Weights of a small class-conditioned image flow-matching model.
Model: norm layernorm, width 192.
Training: soap at rate 0.0041, 20500 steps, batches of 128.
Data: trained on simulated grey scan slices of phantoms with and without marks, 122500 training examples.
Rows from block 2 of a small class-conditioned image flow-matching model, named by matrix and row number. Rows with one number belong to one neuron. Each number is 128 + 24 x the weight over its row's rms, rounded and kept within 0 to 255. All counts start at 0.
Before each neuron's rows are labels from the 100 images, of 14976 (inputs lightly noised), where the neuron reaches its highest value: "colour at peak" is the nearest of a few named colours to the mean colour under the peak. Only what is clearly more common there than usual is listed. The data: simulated grey scan slices of phantoms with and without marks. In brackets: how many of the 100.
# fc1: MLP up (model.blocks.2.mlp.fc1.weight, 1152x192), inputs 64-127
# fc2: MLP down (model.blocks.2.mlp.fc2.weight, 192x1152, transposed), outputs 64-127

colour at peak: grey (96)
fc1.149 [105 124 135 150 163 132 164 141 129 121 115 132 123 116 150 133 119 121 135 124 104 136  91 147 131 120 115  48 138 155 156  60 108  71 122 127 120 120 123 121 158 136 124 210 152 193  88 115 168 106 128 125 102 129 104 107 162 128 126 158 134 142 125 102]
fc2.149 [125 137 116 137 138 105 139 138  98 146 127 157 128 152 154 115 105 126 107 135  99 133 141 144 147 164  90 111 128 135  98 138 136 124 145 150 119 154 125 128 136 143 114 180 154 173 141 120 157  92  99 119 130 155 158 145 117 152 113 151 147 166 145 111]

colour at peak: grey (99)
fc1.421 [133 139 116 107 144 145  76 135 136 101 145 122 106 141 178 113 110 134 108 117 133  79  84 114 121 129 153  84 116 255 146 113  86  99 139 133 141 127 104 109 153 138 121 140 146 148 171 143 123 118 120 116 131 172 110 120 154 121 139 166 126 107 150 125]
fc2.421 [152 139 157 126  78 115 166 124 142 119  88  99 110 119 213 130 112 116 125 123 155 155 124 149 118 118  83 131 110 116 126 126 121 151 128  83 131 131 174 124 129 107 170  71 116 127 141 139 142 140 140 122 120 145 127 110 120 132 142 170 105 137 140 122]

colour at peak: grey (98)
fc1.662 [ 86 152 112 137 134 134 129 160 115 131  85 142 125 112 123 128 159 117 136 109  91 166 131 125 185 140 103 163 149 147 138 186 112 110 134 123 132 121 166 118 111 183 136 122 133 163 121 118 122 143 122 148 154  86 151 140  78 156 161 119 130 108 103 109]
fc2.662 [104 123 102 119 139 108 126 137 157 143 115 117 128 123 168 109 116  80 151 133  72 140 144 137  71 108 150 176 175 150 177 114 144 136 188 114 152 150  98 144 129 139 131 133 125 136 130 173 145 142 128 118 121 115 131 154 171 135  93 113 144 138 115  81]

colour at peak: grey (100)
fc1.617 [110 136 134 168 121 135 161 131 121 173 146 124 114 102 132  99 155 140 132 134 181 115 101 103 157 141 106 132 111 170 150  78 103 167  97 124 133 137 110 108 166 152 111  84 114 125 124 148 138 145 116 142 114 120 134 149 113 118 151 138  83 132 140  94]
fc2.617 [117 137 139 116 122 118 169  82 102 135 134 133 123 154 181 135 146  94 135 156 143 102 127 138 143 138 155 108 121 122 135 157 162 128 105 140 116 138 169 124  73 136 133 173 106 120 115 168 111 150 144 135 155 130 149 121 170 111 133 101 139 158 154 131]

colour at peak: white (100)
fc1.601 [ 99 132 119 100 191 133 156 113 116 125 121 178 121  95 116 118 136  90 137 119 137 151  32 107 143 126 118 163 115 170 133  90 117 126 156 111  91 100 154 158 123 153 105 104 116 145 121 126 141 122 141 145 139 118 153 108 129 114 112  90 112 116 116 126]
fc2.601 [124 124 169 163  80 120 124 146 123 123 164 152 144 179  90  84 153  91 122 123 176 119 132 127 154 117 127 158 128 132 143 128 137  77 116 111 122 140 119 115 154 101 160 112 142 130 151 125 137 114  91 144 154 111 135 128 129  97 127 127 135 128 138 141]

colour at peak: white (43)
fc1.348 [101 166 105 123 128 145 127 133 134 130  97 119 119 128 141  90  75 139 144 101 142 147  86 124 139 158 147 121  78 111 135 106 123 146 126 132 125 130 121 109  65 182 150 112 147 136 180 133 124 165 145 138 144 131 103  78 131 111 179 169 111 163 119 106]
fc2.348 [148 167 120 126 133 166 150 111 107 154  92 120 101 142 188 124 126 119 138 132 126 127 117 136 117 137 120 142 108 132  68 132 175 121 115 129 121 109 165 131 112 150 105 132 130 144 135 167 112 125 118  97  93 146 119  93 163 120  81 136 169 148 107 125]

colour at peak: grey (100)
fc1.339 [143 125 131 118 140 103 133 114 121 154 152 169 111 123  35  91 117 132 129 104 165 163  97 124 105 116 133 135 110 197 114 126 138 148 107 106 135 154 142 108  53 149 127 111 122 130 147 165 113 139 113 122 127 118 123 109 143 163  96 124 117  89 135 128]
fc2.339 [128 112 155 166 183  94  95 124 130 137  72 162 116 105  84 102 122 106 116 120 100 123 147 141 114 145 148 122 123 152 137 124  67 124 100 130 110 160 131 109 102 137 112 126 159 134 135 134 120 127 141 114 134 112 144 122 139 133 125 177 104 156 149 107]

colour at peak: white (38)
fc1.722 [102 143  90 144 140 129 124 147 123 140 111 109 127 133 116 106 135 137 118 157 200 123 122 115 163 129 167  56 114 110 128 114 105  99 127 143 142  91  84  96 149 129 101 129 128 131 126 133 125 154 156 124  84 135 125 123 169 130 114 177  95 146 111 110]
fc2.722 [131 161 136 132 157 133 124 109 115 104 159 173 130  81  52 139 104 109 127 122 157 132 123 129 148 132 120 146  73 122 141 105 111 108 144 105 151 121  94 111 135 128 103 121 121 140 145 103  89 131 134 117 139 110 105 149 101 126 115 146 142  71 123 118]

colour at peak: white (57)
fc1.397 [160 136  83 128 181 145 144 128 116 169 136 113  91 161 117 110 156 117 134  92 167 145  91  99 120 104 126  61  91 140 130 127 125 167  99 115 142 125 131 120 138 144 103 114  68 134 123 123 138 153  74 125 100  96 105 143 169 113 127 126 102 101 186  99]
fc2.397 [128 128 140 135 122 113 110 138 122 112 124 133 155 138 164 211 134 116 137 148 146 129 128 119 104 174 111 120 100 107 171 126 121  97 115 141 128 149 134 138  88 148 133 164 126 116 114 162 124 126 142 122  99 152 146 116 119 117 184 136 118 149 112 128]

colour at peak: white (70)
fc1.461 [122 100 128 130 111 134 120  73 129 134 136 118 120 116 142 116 167 146 122 137 170 116 158 138 145 112 139 104 110 136  76 137 119 113 112 119 150 149 103  90 122 134 161 119 167 135 120 170 134 106 161 106 133 113 130 105 188 104 145 137 117 129 113 132]
fc2.461 [132 114 105 112 117 107 119 155 170 124 130 140 151 138 103 140 149  91 144 140 149 112 138 171 154 116 167 120 140 132 133 133 158 138 125 105 102 140  66 134 106 119 153 159 117 163 108  98 126 143 140 141 167 116 129 160 142 124 122  70 116 138 154 149]

colour at peak: grey (100)
fc1.323 [166 138 154 151 136 147 143 119  73 147 124 170 121 127 118 122 135 102 130 106  72 157  78 151 123 146  90 120 110 193  78 159 143 138 120 133 157 109 117 128  98 115 133 145 168 135 123 137 141  80 130 107  98 141 159 131 111 136 110 109 149  83  96 133]
fc2.323 [138  57 124 129 126 101 123 142  70 162 118  98 123 139 114 170  78 125 103 172  61 104 127 115 134 114 147 113 144 138 164 130 108  76 118 144 104 139  93 112 119 115 130 164 135 111 149 115 155 181 125 122 159 134 112 151 145  86 102 136 113 180 131 155]

colour at peak: grey (97)
fc1.254 [123 140  89 138 161 121 106 148 108 129 121 130 134  83 151 137 114 125 119 121  92 166 171 138  98 132 114 112  78 176 169 142 111 151 149 113 153 166 165 153 143 101 107 142 139 169 119 104  99 151 130 131 181 123 135 171  91 134  82 121 175 112 124 123]
fc2.254 [122 125 131 127 134 125 106 114 108 112 122 125 130 100  36 149 136 141 121 111 131 110 140 156 144 144 132  88 172 118 144 126 140 136 153 155 131 150 112 137 145 107 138 111  86 115 112  73 135 116 100 117 174 127 129 172 122 150 119 109 145  97 150 152]

colour at peak: grey (82)
fc1.292 [119 113 159 137 155  86 129 100 114 117 110 150 158 143 112 118 144 113 132 165  79 120 126 113 146 117 127 177 109 162 100 100 189 140 120 128 149  82 152 146 106 139  90  92 158  70 117  88 133 111 127 172 121  89 127 160 114 136 149 124 150 123 124 143]
fc2.292 [125 152 145 152 145 137 117 121 153 127 130 104 131 125  44 119 151 130 105  96 136 172 107 109 137 119 137  93 149 128 140 129 128 131 119 139 117 106 129 129 162 135 104 115 118 142 124 116 133 141 119 111 106  98 107 159 157 133 102 139 155 109 129 108]

colour at peak: grey (100)
fc1.321 [106 132 139 110 161 130 120 153 122 138 133 139 127 117 255 119 126 138 127 101 170 146  99 126 127 108  91 118 138 184 126 127 151 135 117 117 134 112  89 117 195 134 106 119  99  90 162 142  90 125 144 150 104 108 121 128 117 137 143 144 124 117 102 151]
fc2.321 [120 116  64 110 132 129 125 110 104 114 153 112 147 117 131 144 115 162 117 113 148  81 179 118  92 167 129 156 164 116 135  98  83 124 135 107 135 158 114 146 169 143 130 113  81 120 124 161 165 129 117  99 109 103 124 138  92  86 153 149 105  82 101 120]

colour at peak: grey (94)
fc1.11 [117  92 173 105 136 141 155 142 133 114 117 156 122 165  57 123 129 127 146 172 148 136 130 130 171 130 136 175  81 172 129 124 134  93 152  97 132 123 134 117 154 116 141 134 169 131  87 130 109 103 171 125 103 160 125 106 145  80 141 136 103 126  93 145]
fc2.11 [117 116 161 127 131 122 117 146  98 164 122 188 113 130 165 137 141  78 132 125 143 103 115 122 130 106 114 108 172 116 141  97 105 103 198 157 153 107  77 114 128 120 123 160 110 134  95 151  93 103  64 117 132 119 139 106 136 183 119 134 145 116 145 100]

colour at peak: white (98)
fc1.362 [ 84 122 119 161 173 127 148 110 130 116 140 121 126 124 121 121 103 126 153 147 157 130 120 135 144 138 109 112 169 118 126 101  94 171 127 119 121 113 107  89 107 178 218 113 135 134 132 114 103 113 114 159 149  82 106 130 154 120 139 108 150 149 142 112]
fc2.362 [131 121 147 145 123 105 115 148 115 137  91 100 154 169  99 128 123 154 131 160 167 130  95 146  80 117 141 126 117 124 137 133 148 129 192 126 139 116  39 122 155 104 112  79  81 114 121 172  99  98 124 124 145 143 132 135 116 134  94 142 122 128 121 109]

colour at peak: grey (98)
fc1.709 [133 115 142  99 122 123 130 164 140 120 167 146 125 135 164 163 137 139 137  96 171 125 101 128 130 132 120 132 132 194 127 102 139 140 129 133 149 163 132 131 167 122 132 105  99 120 112 162 134 122 116 130 144 114 103 103 142 193 128 117 103 151 115 124]
fc2.709 [123 115 189 105 138 142 115 107 115 130 128 176 130 133 107 102 111  97 128  89 152 131 124 156 123 114 115 177 162 136 122 148 126 129 135 102 114 158 122 115 132 111 103 129 119 115 103 179  69 124  90 133 127 111 153 123 119 119 116 158 112 143 117  97]

colour at peak: grey (96)
fc1.226 [117 116 130 127 126 116 131 171  99 167 146 104 135 131 125 156  94 110 120 146 106 120  96 129 160 132 110 146 114 146 133 106 125 126 137 107 135 176 119 125  99 140 117 138 138 133 142 167 139 131 112 138 148 123 121  80 143 176  92 139 132 111  68 115]
fc2.226 [141 138 147 124 157 154 137  99 125 144 137  99  97 109 129 104 133 166 136 163  97  96 141 152 103  95 137 146  98 127 104  84 128 126 168 126 131 130 155 110 109 148  98 165  94  94 100 155  96 138  76 146 178 139 137 127  80 118 111 125 121 130 131 144]

colour at peak: grey (72)
fc1.174 [173 114 147 128 123 106 141 142 136 140 153 129 114 135 118 114 113 120 126 129 138 150 157 120  99 140 161 193 104 138  96 115  99 149 109 124 127 114 136 157  83 153  84 113 134 123  80 123 117 128 151 148 137  82 141 139  90 160 131 115 120  91 116 127]
fc2.174 [122  89 103 140 124 136  91 108 142  62 141 140 134 134  26 127 126  67 129 133 146 110 142 118 121 132 108 139 121 121 147  90 178 132 145 136  86 140  85 138 157 140 155 130  93 125 120  89 127  88 145 133 144 129 160 152 126 119 111 143 147 124 109 177]

colour at peak: black (98)
fc1.469 [137 112 122 109 102 125 131 109 160 103 128 150 124 116   3 129 115 125  98 136 132  82 138 118 126 110 163  81 106 161 132  91 120  86 126 110 133 118  84 135  35 115 131 149 151 113 140 143 128 128 123  72 132 183  98 126 147 121 138 133 143 139 116 125]
fc2.469 [ 97 101 145 108 151 147 143 140 112 147 133 108 137 119 183 147 128 123 127 168 199 135 109 116 130 131 126 112 147 129 126 137 117 113 119 142 123 123  99 109 145 110 115 128 144 140 139 139 104 170 144  95  62  95 150 112 110 146 126 148 110 141 137 105]

colour at peak: white (81)
fc1.284 [115 148 119 139 185 139 122 117 135 122 117 118 135 149 162 134 166  89 111 144 157 128 162 116 220 151 150  74  99 111 146 118 113 123  98 128 153 135  60 135 122 127 175 142  93 149 166 125 130 140 131 137 108 142 130  91 158  88 111 119  99 114 117 164]
fc2.284 [119 147 188 143 128 121 123 102 164  83 119 120 139 158  75 136  80 151 103 176 141  83 110 109 128 121  87 151 147 112 145 115 124 143 117 160 140 178 121 141 119 159 160 136 179 114 115 148 155 111 142  94 123 165 128 172 100  97 161 123 148 120 128 114]

colour at peak: grey (89)
fc1.345 [123 109 122 135 136 130 129  91 122 154 106 129 107 131 255 118 143 105 150 145 146 135 167 140 137 124  90 181 116 170 123 157 146 127 109 126 151  89 118 124 174 118 157 125 122 109 131 123 146 115 146 129 142 125 135 133 101 157 135 182 114 144 132 103]
fc2.345 [142 109 128 149 118 126 138 109 131 146 156 122 145 121 218 158 108 125 107 136 127 107  85 154 113 129 133 120 172 130 158 165  88 120 127 153 127 148 133 151 145 135 136 114 132 135 130 159 127 145 128 167 100 147 132 108 111 124 159 144 108 211  75 156]

colour at peak: grey (93)
fc1.355 [113 129 152  94 118 152 108  96 136 169 104 137 132 117 225 123 120 142 125  95 149 134 127 142 119 109 157 113 159 176 147  96 142 152 122 150 111 132 103 134 140 129 125 132 116 130 159 123  98 174 119 111 126 145 113  84 138  87 160 143 145 137  95 123]
fc2.355 [136 146 118 134 169  99 121 154 113  82 138 132 178 163  89 147 115 115 121  95 153 104 107 127 162 136 124 161 121 117 141 133 132 144 171 109 129 117 118 144 163 135 129  81 113 110 147  96 183 103 122 106 140 127 111 129 103 122 103 138 110  77  84 133]

colour at peak: black (100)
fc1.98 [142 100 117  38 105 108 128 114 128 136 139 125 116 110 106 146 100 165 116 131 146 123 190 119 126 116 133  71 125 140 157 114 107 125 161 136 169 117  93 133 108 125 107 161 153 125 160 136 114 128 126  98 127 143 117 119 160  88 129 133  98 151 135 116]
fc2.98 [131  93 111 117 137 142 130 156 137 129  62  63  95 149 255 123 122 120 118 131 124 123 119 109 107 131 142 132 128 135 157 129 132 123 133 127 121 142 144 150  99 135 145 175 146 131 137 116 129 161 147 123 112 114 122 149 120 104 149 137 144 139 133 124]

colour at peak: grey (71); white (29)
fc1.577 [138 149 114 135 142 164 130 174 143 104 138 128 137 149 120 142 117 155 134 150  77 150 115 144 150 139 118  81 124 114 111 107 135 161 127 119 167  73 117 142 114  97 116 126 142  94 129  82 116  93 124 121 127 121 106 154 100 173 154 113 138  99  77 119]
fc2.577 [136 118 147 115 134 125 112 173 161 136 111 154 137 114 144 134 150 154 114 151 134 110 118 138 109 129 154 119 135 130 166 105 138  88 144 153  69 113  86 127 106 132 147 149 119 124  91 116 119 112 127 145  93 115 111 134 168 135 101 119 145  43 126 113]

colour at peak: black (99)
fc1.100 [148  98 112 130 129 148 142  94 124 142 103 131 102 113  74 112 121 161 121 114 161 117 147 117 112 157 125 111 138 119 121 110 104 126 166 124 154 155  88  81  95 169 180 139 131 162 113 120 147 131 126 119 123 117 124 105 122  80 170 124 145 112 133 108]
fc2.100 [130 107 133 123 136 109  96 152 157 110  83 148 131 104 126 135 141 112 143 129 178 105 135 128 161 136 149 136 132 134 111 121 137 117 162 108 117 106 117 134 140 108  75 123 108 151 105  64 162 106 124 126 157 149 105 142 139 146 138 130 137  83 138 111]

colour at peak: white (94)
fc1.556 [105 103 138 125 156 136 142 149 156 114 128 135 113 105 236  91 136  94 159 109 154 138 128 138 166 108 102 104 145 142 139 124 122 151  86 127 145 115 102 134 159 149 154 145 115 135 141 164 103 165 111 131 112 189 174 105 125 171 143 139 133 177 123 143]
fc2.556 [132  89 154 132 128  98 125  93 104  91 127 127 142  97 104 135 102 140 132 107 138  65 142 141 117 120 116 127 121 134 121 147 138 109 162 137 111 142 100 112 145 137 140 110  87  92 160  99 154 130 144 108 109  67 167 147 116 131 113 123 127  86  77  83]

colour at peak: grey (96)
fc1.185 [131 112 124 126 131 136 156  89 148 134 124 122 153 101 136 146 113 147 142 126 128 172 147 158 104 114 120  71 145 157 136  64 140 124 153 109 106 126 116 107 135 149 137 255  97 178 144 169 138 130 142 114  91 113 133 106 102 119  89 107 149  95 165 120]
fc2.185 [116 119 137 119 135 112 164 153 107 142 151 112  98 154 168  80 139 129 116 108 120 138 109 111 135 148 123  98 167 126  76 170 103 119 157 139 129 125 124 163 122 122 137 174 191 166 128 145 136  84 134 121  99 115 130 120 165 136 119 130 137 156 183 110]

colour at peak: grey (77)
fc1.443 [133 164 110 146 142  84 157 148 131 112  98  86 134 113 144 149 110  99  89 146  76 150 154  88 109 152 155 170 114 197 154 154  96 112 136 143 163 117 145 140 153 111 127 132 161 130 155 136 140 144 149 125 159 124 135 107  79 110 121 112 145 135 114  94]
fc2.443 [137 126 161 107 109 132 135 124 148  98  90 123 125 130 113 124 105 123 146 146 199 128 120 159 159 141 100 124  67 123 125 142 159 133 121 107 108 153 154  92 131  94 132  56 137 112 131 127 122 121  77 135 171 150 128 132  90 145 175 160 140 112 126 135]

colour at peak: grey (100)
fc1.658 [137 122 158  90 150  85  81 125 105 134 143 110 118 136 188 139 123 146 114 139 151 167 121 118 123 126 145 115 105 255 126 102 134 122 132 132 126 148 108 112 186 114 124 128 126 118 153 150  91 121 127 148 138  90 113 141 133 134 121 128 111  99 157 131]
fc2.658 [160  92 175 154  68  87  97 127 125 131 116 103 127 119 161 152 109 116 127 141 117 121  96  89  90  99  93 148 151  99 119 157  87 130 112 146 145 125 146 129 132 116 139  88 162 129 125 149 148 145  91 110 109 120 110 155 177 115 127 164 141 193 157 110]

colour at peak: grey (91)
fc1.431 [110  99  91 114 165 147 163 145  92  91 122 105  93 133 119 153 132 137 152 120 149 129 129 135 151 117 131  62 101 162 108  82 120 150 112 154 131 116 115  98 158 153 123 151 103 149 149 105 118 146 112 137  92 101  94 178 132 102 138 120 105 151 137 121]
fc2.431 [119 109 148 118 112 123 162 140 124  89 134 131 123 153 184 144 150  94 140 133 167 140 135 132 110 163 134 123 117 136  97 139 106 120 161 119 128 157 119 139 132 155 117 144 163 164 110 143 156 106 116 116  73 128 154  72 139 120 119 180 133 173 182 105]

colour at peak: grey (85)
fc1.82 [104  72 122 129 115 127 145 113 127 100 124 155 136 149 114 135 128 148 115 158  97 118 127 132 119 129 141  95 113 130 150  93 157 110 150  91 127 100 101 103 188 112 158 120 141 133 136 106 144 145 151  66 123 176  87 109 124 141 142 153 149 140 104 107]
fc2.82 [144 101 148 111 147 104 151  98  91 137 150 138 148 133 131 147 108 105 115 115 148 122 116 125 125 150 123 164  76 135 162 143 134 105 143 131  96 167 139 138 145 122  94 126 131 135 130 115 141 115 110 113 140 109  91 121 135 128  88 181 148 155 148 128]

colour at peak: grey (84)
fc1.105 [128 100 125 116 159 115 141 109 104  74 106 129 141 162 122 121 118 113  99 108 106 123 128 140 123 146 116 110 111  61 141  83 142 147 126 116 139 139 131 136 141 110 139 130  99 107 108 111 128 132 118 107 129 132  86 155 155 158 120 159 121 152 135 133]
fc2.105 [115  97 165  92 138 125 119 140 101 125  57 105 129 139 184  84 144 117 133 125 130 135 133 117  62 112 141 153 176 108 142 177 100 121 148 131 120 129 150 165 108 131 144 171 114 109 127 119 146 140 122 123 130 124 162 128 166 132 147 133 140 181 152 136]

colour at peak: white (56)
fc1.644 [138 168 165  72 161 138 142 100 131 148 119 104 112 109 137 105 100 138 133  81 158 134 155 134 153 117 117 174 123  72 152 120  77 119  98 131 150 120  99  88 115 159 121 131 111 134 108 143 148  99 127 126 136 110  99 103 147  86  99 163 120 133  71 120]
fc2.644 [128 163 153 103 150 112 160 130 136 118 103 161 135 160 204 128 144 131 128  96 105 161  86 129 129 157  96 142 142 129 120 156 108 158 120 120 142 126 170 119  76 131 145 108 117 126 133 164 131 137 142 116 152 151 130  95 126 131 174 152 135 170  81 141]

colour at peak: grey (100)
fc1.657 [ 99 101 124 116 143 117 135 159 120 120 134 121  96 123 108 143  95 125 132 153 114 166 124 138 150  88 200 157 111  92 121 169 104  90 160 137 131 167 113 126 137  97 113 155 139 101 152 155 141  77 156 145 111 108 104 123 101 167 114 117 159 135 127 114]
fc2.657 [111 125  87 117 139 130 132 115  96 146 151 166 128 107 138 147 120 124 127 165  88 129  98  91 134 111 131 184 137 142 119 100 129 148  99 129 153 157  98 111 158  97 113 113 132 146 111 180 100 125 136  90  84 139 125 102 175 123 106 122 143 116 121 150]

colour at peak: black (98)
fc1.335 [184 143 137 101 115 114 149  87 123 117 143 110 144 140 148 150 133 130 108 127 164 131 125  85 135 120 120  88 113 198 100 117  61 122 129 154 148  70 162 147 121 130 168 122 109 140  85 131 126 165 116 153 114 103 139 128 149  86 114 187 104  90 104 141]
fc2.335 [128 102  88 124 149  98 127 164 138 157 132 170 121 123 120 154 139  70 107  98 158 127 117  82 111 161 115 120 133 157 145 144 121 110 101 107 120 133 109 126 173 119 133 144 121 127  98 118 129 154 143  93  78 114 131  90 166  95 136 165 133 129 118 102]

colour at peak: grey (100)
fc1.17 [109 122 117  76 150 119 175 155 153 158 149 136 127 111 114 124 119 155 139  97 139 126 130 108  70 134 132 108  96  86 133 158 136 117 127 119 162 141 127 104 124 146 148 161 112 127 128 142 120 137 145 117 122 107  95 162  98  30 141 124 101 106  96 134]
fc2.17 [138 149 112 129  89 105 134 127 141 125 150 130 135 102 146 113 116 175 117 107 140  89 111  94 178 150 120 129 104 134  94 112 110 115  74 163 150 138 115 146 122 130 122 134 156 135 137 127 132 104 141  95 175 142 143 152  88 183 139 142 115  72 172 141]

colour at peak: grey (74)
fc1.368 [119  84 141 122 119 140 113 139 124 115 139 137 123 160 117 128 132 103 127 148 139 128 162 102 132 110 107 168 118 229 109  97 123 110 122 141 130 122 122 160 136 129 131 173 128 144 137 160 111 148 134  93 126 127 129 112  93 177 136 122 164 156 125 154]
fc2.368 [154 122 122 133 119 142 142 159 131 164 109 108 109 139 182 140 172 114  91 152  83 105 132 127 133  66 181 117  89 120  81  88 101 116 144 108 116 144 101  99 123  87 119 124 177 125 165 159 130 128 148  91  94 108 139 136 125 143 114 164 101 132 132  97]

colour at peak: black (95)
fc1.152 [157 167 108 113 145 111 129 105 117 112 143 109 141 130 125 116 134 125 140 166 140 157 153 128 147 137 136  74 115 100 129 117 119 135 139  91 143  80 136 133  90 130 172 206 180 118 126 154 131 113 164 128 111 103 116 164 127 114 130 146 134 129 115 116]
fc2.152 [125 100 161 146 113 111 113 131 130 143 142 124 103 111 137 117 120 129 122 128 122 114 122 123 153 152 138  81 103 116 116 139  92 126 155 131 119 104 105 121 134  94 121 140 138 139 109 164 125 127  83  87 116 141 138 124  87 139 140 139 131 106 160 157]

colour at peak: white (57)
fc1.133 [155 105 118 105 163 124 142 153 127 151 139 129 131 153  95 100 134 127 121 103 146 140 121 123 180 115 128 136  94 202 139  97 135 140 151 141 153 133 107 103 145 139 108 166  80 147 190 115 109 160 110 138 131 122  99 140 107  96 132 126 113 145 175  84]
fc2.133 [109 123 147 129 121 149 137 145 122 140 145 129 151 139 170 202 115  98 124  91 180 115 136 146 128 128 123 114 130 125 138 135 140 104 145 108 142 141 107 123 164 139 144 117 128 156 140 150 118 142 143 122  91  93 152 119 108 152 172 157 124 114 127 132]

colour at peak: white (84)
fc1.390 [121 139 106 115 156 136 128  42 131 155 121 177 107 137 109 106 133 145 129 134 187  87  89 135 115  94 149 148 102 150 112  67 108  96 126 126 126  89 120 107 139 139 133 161 144 133 128 137 142 112 124 102 118 157 141  99 165 118 110 162  90 131 138 119]
fc2.390 [116 127 133 130 102 128 149 142 137 130 139 140 113 120 129  94 106 110 141 121  89 120 135 159 145  97 121 141 128 124 133 119 125  70 139 128 126 142 143 130 116 144 144 137 140 128 130 142  80 116  23 128 140 107 129 131 161 148 106 147 126  96 159 123]

colour at peak: grey (81)
fc1.409 [151 123 140 140  78 114 163 140 127 164 103 127 101 126  92 128 127  98  95 126 104 183 127  68 149 117 115 133  99 186 104 135 109 112 142 149 171 143 108 144 136 116 107 134 157 162 117 154 109 157 116 160 110 146 122 115  95 125 155 126 146 113 138  90]
fc2.409 [139 112 142 130 149 109 129  93 135 125 126 116 147 138 242 121 135 162 168 128 146 146  99 147 121 100  98 111  93 111 102 100 125 166 151 126 118 144 163 133 106 128 132  95  92 150 115 140 151 100 122 104 142 121 142 109 105 135 127 159 105  90 140 133]

colour at peak: grey (98)
fc1.619 [113 118 132 171 116 117 149 165 142 134 152  68 139  81 155 135  99 116 130 100 142 111 102 127 171 144 124 118 114 113 160 151 117 147 101 135 131  92 101 136 128 132  88 138 136  97 116 117 144 125 127 142 146 183 125  95 138  86 158 157  92 144 115 102]
fc2.619 [128 139 175 124 117 129 153 119 112 115 122 163 123 154 159 103 107 116 135 120 153 130  99 102 139 128 138 104 104 140 107 149 155 123 152 147 123 183 162 111  98 144 117  89 108 106  87 178 111 145 153 163 146 150 158 157 150 111 143 102 121 187 112 137]

colour at peak: white (44)
fc1.4 [166  96 124 107 156 125 172 108 140 114 155 177 105 136 103 108 133 133 158 159 113 121 166 143 116 139 104  92 121 133 132  84 150 109 146 118  91  52 133 169 159 137 115 121 109 164 130 138 135 127 107 165 152 130 128 128 165 139 126 109 124 121 112 119]
fc2.4 [144 165 100 137 125 140 140 141 138 194 154 122 129 170 153  73 113 150 117 139 125 124 108 135 108  85  99 145 113 107 122 102  92 146 153  99  98 148 142 144 140 165 124 134 148 121 115 125 132 129  91 111 154  45  97 118 128 116 112 156 143 137 170 125]

colour at peak: white (100)
fc1.19 [100 106 149 130 169 142 152 126  75 118 125 123 127 116 139 115 149  85 133 128  75 136  68 170 125 108 123 179 124 145 117 137 110 123 136 142 128 100 110 122 151 115 128 129 142 115 113 155 107  80 128 151 114 140 178 124 119 141 118 142  94  77 117 141]
fc2.19 [143 109 189 119 102  99 151 167 154 148 136 140 155 144 180 140 137 119 130 119 124  84 143 132 127  83 148 133 126 138 135 161 153  83 129 127 102 114 137 111 135 122 167 164 100 126 148 163 147 137  50 119 121 138 137 124 169 124 160 148 130 145 121 142]

colour at peak: grey (88)
fc1.710 [131 110 174  93  90 144 142 154 102  69 157 143 144 116 112 123 146 122 146 151 131 146 116 135 121 129 153 161 122 133 132 134 143  87  99 123  96 134  99 130 160 120 143  96  93 104 138 137 135 133 146 125 155 116 127  75 132 136 118 135 109 128 111 108]
fc2.710 [134 135  52 117 116 121 144 112 140 161 140  96 113 166 163 153 106 161  87 131 111 125 154  80 131  98 112 171 112 149 144 115 117 109 101 122 103 160 107 129 128 117 101 121 115  82 143 137 138 138 155  89 152 130  72  88 115 126  83 140 143 130 110 117]